config = dict(
    model='image classifier',
    dataset='views of escape-time and Newton fractals',
    train_examples=72500,
    image_size=32,
    crop_scale_min=0.8,
    horizontal_flip=True,
    cutout=0.4,
    targets=['kind', 'palette'],
    num_classes=[10, 7],
    arch='vgg',
    norm='batchnorm',
    activation='relu',
    depths=[2, 4, 4],
    kernel_size=3,
    stem='deep',
    widths=[64, 128, 256],
    downsampling='max',
    mixing='cutmix',
    label_smoothing=0.05,
    loss='cross_entropy',
    init='torch_default',
    optimizer='muon',
    muon_scale='spectral',
    lr=0.014,
    momentum=0.85,
    nesterov=False,
    orthogonalizer='newton_schulz_5',
    adamw_lr_other_params=0.00086,
    grad_clip=1.0,
    ema_decay=0.995,
    steps=40000,
    batch_size=128,
    epochs=70.6,
    lr_schedule='cosine_restarts',
    final_lr_fraction=0,
    warmup_steps=8000,
    weight_decay=0.002,
    adamw_weight_decay_other_params=0.05,
)
Rows from block 3 of a small image classifier, named by matrix and row number. Each number is 50 + 12 x the weight over its row's rms, rounded and kept within 0 to 99. All counts start at 0.
After each channel's rows are labels from the 100 images, of 14976, where the channel reaches its highest value: "responds to" is what is common among them. Only what is clearly more common there than usual is listed. The data: views of escape-time and Newton fractals.
# conv: 3x3 conv (model.blocks.3.conv.weight, 128x128x3x3, each kernel summed), inputs 0-127

conv.34:62 31 50 54 50 41 57 51 58 50 54 37 39 57 57 37 60 56 53 43 48 52 34 55 47 59 44 46 54 61 42 59 44 43 49 57 62 45 35 53 64 48 68 50 47 44 48 81 47 46 48 45 57 58 66 37 43 46 49 33 61 50 42 50 62 34 67 55 63 61 64 58 43 52 50 27 53 21 20 57 24 50 46 32 22 57 57 43 41 64 51 55 57 59 43 61 60 41 49 59 46 15 53 35 50 67 30 43 44 68 36 45 39 51 71 57 23 52 48 33 60 43 25 53 67 52 54 16
responds to: Julia set; grey

conv.30:41 64 28 44 55 47 36 52 38 59 41 75 59 33 53 49 58 50 46 29 50 58 43 44 38 51 74 49 54 41 36 23 49 40 52 54 56 48 49 53 41 44 50 53 34 45 50 52 41 52 49 44 54 34 65 33 45 32 48 54 55 35 45 49 48 46 43 70 36 72 57 58 52 57 56 46 47 38 37 41 42 32 60 53 53 40 61 47 67 51 46 44 53 49 49 40 53 51 43 75 45 00 60 65 51 54 37 50 15 47 56 46 34 63 50 60 61 42 70 46 37 11 53 44 54 28 46 33
responds to: Julia set

conv.64:55 15 51 57 30 37 35 53 54 46 48 45 56 48 57 47 25 25 49 46 46 62 45 40 42 31 39 31 33 43 40 52 51 65 47 40 46 45 52 49 81 35 46 44 38 43 49 19 51 51 58 39 42 70 47 48 50 62 65 59 45 59 47 57 51 61 72 43 43 46 69 50 31 45 33 46 38 30 55 43 47 64 35 66 62 64 25 64 40 26 57 76 55 35 54 54 65 59 43 55 50 45 41 32 43 53 42 69 41 41 48 48 66 26 26 42 47 50 53 57 33 46 46 48 45 51 52 51
responds to: Newton basins of three roots

conv.29:38 56 45 37 51 52 49 47 41 55 48 44 55 56 50 35 60 37 60 23 53 49 50 32 56 51 67 58 60 57 59 66 51 54 49 53 48 53 41 33 44 49 25 48 14 48 48 73 42 43 54 31 59 51 48 48 53 48 36 50 36 33 53 21 42 34 59 54 33 80 27 55 43 38 68 52 55 34 49 31 54 65 41 62 47 27 43 37 43 59 51 42 64 57 68 50 47 48 70 39 62 41 50 29 25 56 49 55 27 19 46 62 34 62 34 46 34 53 62 55 52 42 37 55 50 53 54 36
responds to: Julia set

conv.21:57 30 53 48 36 55 46 26 37 60 43 44 47 24 55 36 45 30 55 65 54 48 48 53 47 54 46 51 37 64 63 44 57 50 58 37 41 56 47 34 65 44 36 29 48 60 32 61 44 34 51 35 50 47 35 47 57 35 42 60 51 34 57 48 33 41 45 49 42 72 27 45 50 66 49 48 45 44 50 44 34 77 41 57 51 48 61 45 53 63 42 50 57 71 47 45 72 56 57 19 32 27 46 45 64 56 44 44 36 33 48 57 43 51 64 45 18 45 56 19 49 67 47 63 35 42 25 43
responds to: Julia set; cubic Julia set

conv.117:47 45 63 57 33 51 43 57 52 45 55 69 46 44 53 40 42 46 63 57 47 00 64 51 45 55 63 48 52 45 50 99 45 49 57 41 51 36 63 54 50 33 40 56 59 41 47 60 43 54 41 57 46 49 47 53 47 47 41 49 60 54 36 56 44 43 58 37 64 42 42 55 55 58 49 48 51 57 53 53 44 43 43 78 39 56 59 50 50 48 64 33 43 38 35 69 36 44 56 69 52 41 30 53 45 60 62 66 47 54 53 51 51 48 51 50 50 54 46 60 53 31 60 50 46 55 67 49
responds to: grey

conv.58:38 55 57 58 61 30 44 55 46 62 26 27 59 75 45 53 58 56 37 53 51 44 48 12 42 29 46 59 60 30 54 50 50 45 30 53 37 56 51 41 55 37 59 38 33 37 43 31 56 45 40 41 61 54 37 45 32 62 40 79 37 57 57 26 31 48 48 66 59 28 52 33 34 47 61 50 47 44 76 61 56 50 50 62 48 71 64 61 37 34 47 60 61 45 44 54 50 53 46 36 61 42 59 48 33 46 42 54 52 54 50 58 50 51 50 40 60 49 47 77 22 42 42 64 43 58 65 58
responds to: Newton basins of three roots

conv.72:19 38 42 50 44 53 58 43 25 46 34 33 63 51 64 45 45 49 47 48 54 39 58 43 59 56 29 37 69 41 53 39 47 40 53 53 33 38 39 57 69 50 53 42 23 33 52 60 57 64 54 43 39 32 67 46 45 72 45 52 49 63 53 48 32 49 52 43 35 51 47 61 54 57 57 54 56 43 54 45 39 48 39 74 54 42 58 63 56 64 49 65 55 45 39 35 28 44 42 45 52 22 52 50 53 62 35 52 44 40 53 37 52 24 48 22 21 60 44 48 51 27 20 61 66 36 31 50
responds to: Julia set

conv.74:38 45 49 50 68 56 32 18 39 48 54 31 54 30 62 69 76 63 64 61 60 51 48 60 54 51 58 36 41 49 40 51 66 55 32 58 52 40 52 47 39 37 54 52 55 53 54 48 48 48 69 54 43 41 80 38 52 45 26 42 31 61 47 48 51 41 51 45 68 64 27 42 54 51 56 53 27 55 44 55 33 44 60 37 41 44 25 36 38 42 48 59 49 42 63 55 63 51 62 34 33 53 47 41 16 43 65 55 48 40 40 60 51 53 48 25 41 38 66 32 54 37 32 41 24 54 42 52
responds to: tricorn

conv.27:52 58 63 72 44 37 63 65 54 54 39 56 35 56 34 42 62 42 31 55 47 49 50 49 51 38 43 25 58 46 65 48 47 48 42 72 60 56 59 50 53 46 44 26 54 15 34 35 40 67 46 59 44 44 65 45 39 56 60 18 43 39 57 41 45 45 53 62 34 46 59 47 47 35 37 53 46 49 62 52 50 31 39 65 64 25 56 50 43 44 54 42 51 41 58 53 31 46 69 49 54 31 71 56 49 55 54 55 42 26 20 62 40 61 53 62 31 34 60 47 63 35 55 34 61 22 44 49
responds to: tricorn; grey

conv.88:51 56 51 42 53 54 50 48 56 39 52 42 29 35 40 62 55 58 47 53 69 52 52 39 21 44 39 53 37 32 29 34 51 29 48 59 53 61 50 45 64 48 48 47 65 43 47 53 41 50 42 39 58 47 34 32 58 30 46 46 49 52 56 40 17 28 39 32 68 14 49 62 37 77 38 61 32 24 54 53 44 32 50 54 47 43 48 46 34 23 48 45 49 44 52 46 56 38 52 47 56 69 55 29 35 24 64 54 47 63 54 63 41 39 55 52 60 45 55 44 36 72 44 38 52 40 36 43
responds to: Newton basins of three roots

conv.39:51 63 38 50 54 57 41 52 44 69 37 48 67 39 49 55 66 68 63 23 42 51 64 50 39 56 31 40 78 57 52 47 19 44 62 68 52 58 26 54 18 30 54 35 56 39 41 55 41 51 55 39 43 44 59 59 46 24 43 44 56 42 48 51 48 48 44 39 41 49 44 60 48 60 60 36 31 29 56 48 58 38 47 55 63 49 73 50 47 60 67 51 60 57 59 61 65 44 57 34 54 46 51 49 68 80 50 58 61 40 41 63 42 41 50 48 45 37 38 46 38 37 37 52 50 18 75 54
responds to: Julia set; grey

conv.101:40 39 53 41 60 23 41 52 61 40 37 53 44 66 25 57 53 57 45 60 19 42 53 48 63 46 55 56 51 49 59 45 58 36 54 54 71 44 65 52 34 55 53 40 45 57 48 50 38 46 31 43 60 55 55 29 46 52 41 49 83 51 42 48 58 35 40 37 65 46 44 27 25 27 52 35 34 54 48 44 31 33 31 59 40 48 66 44 45 59 23 46 41 41 44 40 35 64 52 38 47 48 57 53 47 37 42 46 42 48 66 52 43 50 56 09 66 40 55 42 57 33 49 46 39 65 46 25
responds to: Newton basins of three roots

conv.31:41 40 53 56 40 38 28 29 33 40 51 63 46 41 59 49 58 31 55 53 49 42 48 71 37 39 50 67 35 49 48 30 35 38 48 64 49 57 45 58 50 57 38 47 55 54 43 76 57 45 66 34 61 48 51 28 43 44 51 51 37 33 54 37 67 39 51 83 59 49 70 43 31 32 32 34 72 44 58 62 54 40 53 46 60 49 47 67 41 81 59 52 62 65 38 56 52 32 72 36 49 43 43 37 35 33 30 42 50 58 31 51 48 58 56 34 43 50 55 38 37 40 44 59 49 45 71 38
responds to: tricorn

conv.33:29 56 72 56 39 57 42 58 53 40 50 28 60 39 49 44 38 38 58 63 48 50 57 66 71 44 37 46 47 63 37 55 49 38 60 51 24 50 60 49 47 41 24 48 66 58 42 44 57 44 38 61 53 38 64 50 24 34 52 39 24 47 59 63 34 47 42 69 57 40 43 72 58 63 50 56 58 52 58 52 50 41 67 54 50 55 58 57 27 32 36 56 48 46 36 49 53 35 55 43 35 26 41 22 40 46 40 58 56 30 42 61 56 42 32 62 38 46 55 40 36 56 24 36 52 48 22 70
responds to: grey; Newton basins of three roots

conv.65:47 55 44 38 61 63 46 71 34 56 49 56 61 58 46 48 13 56 38 41 88 66 43 29 33 49 47 40 41 44 58 58 39 42 39 47 32 50 34 31 46 51 52 42 35 38 43 70 41 70 48 38 52 42 30 52 42 52 45 47 48 55 55 38 29 36 38 43 26 38 55 55 52 55 48 43 47 51 56 59 30 32 41 42 58 29 61 58 50 62 49 38 51 38 67 59 44 60 67 56 58 60 54 34 39 35 58 55 37 64 62 57 29 42 56 50 70 44 50 30 57 51 42 42 44 41 45 16
responds to: Julia set

conv.122:15 64 58 51 63 63 53 36 51 66 33 53 57 66 37 59 56 46 54 49 55 39 60 29 43 47 44 69 73 29 54 42 53 51 57 51 46 53 41 50 31 44 53 36 56 48 44 42 53 40 50 54 57 39 40 55 63 55 58 40 38 43 49 57 68 57 61 65 63 54 44 39 31 35 75 46 44 38 62 55 78 47 60 47 70 53 42 50 44 29 57 58 56 68 45 43 36 54 62 30 38 50 36 40 36 58 63 45 57 14 65 50 55 35 27 45 27 60 52 54 44 47 58 59 26 48 50 75
responds to: Newton basins of three roots; Newton basins of five roots

conv.108:44 41 38 55 53 54 34 19 24 60 38 45 44 46 51 29 55 55 62 32 37 55 50 72 35 34 41 45 61 36 45 49 41 53 57 52 41 60 44 37 58 53 40 52 47 50 61 57 51 21 42 59 47 47 60 60 43 59 57 30 42 58 43 38 41 39 46 35 50 46 26 65 48 64 27 32 58 37 42 62 45 25 45 68 38 62 42 43 51 43 51 43 55 41 81 43 55 40 47 44 54 54 55 32 36 57 53 53 46 73 60 42 61 57 71 44 38 52 45 33 37 64 48 47 58 39 19 23
responds to: Newton basins of three roots; dark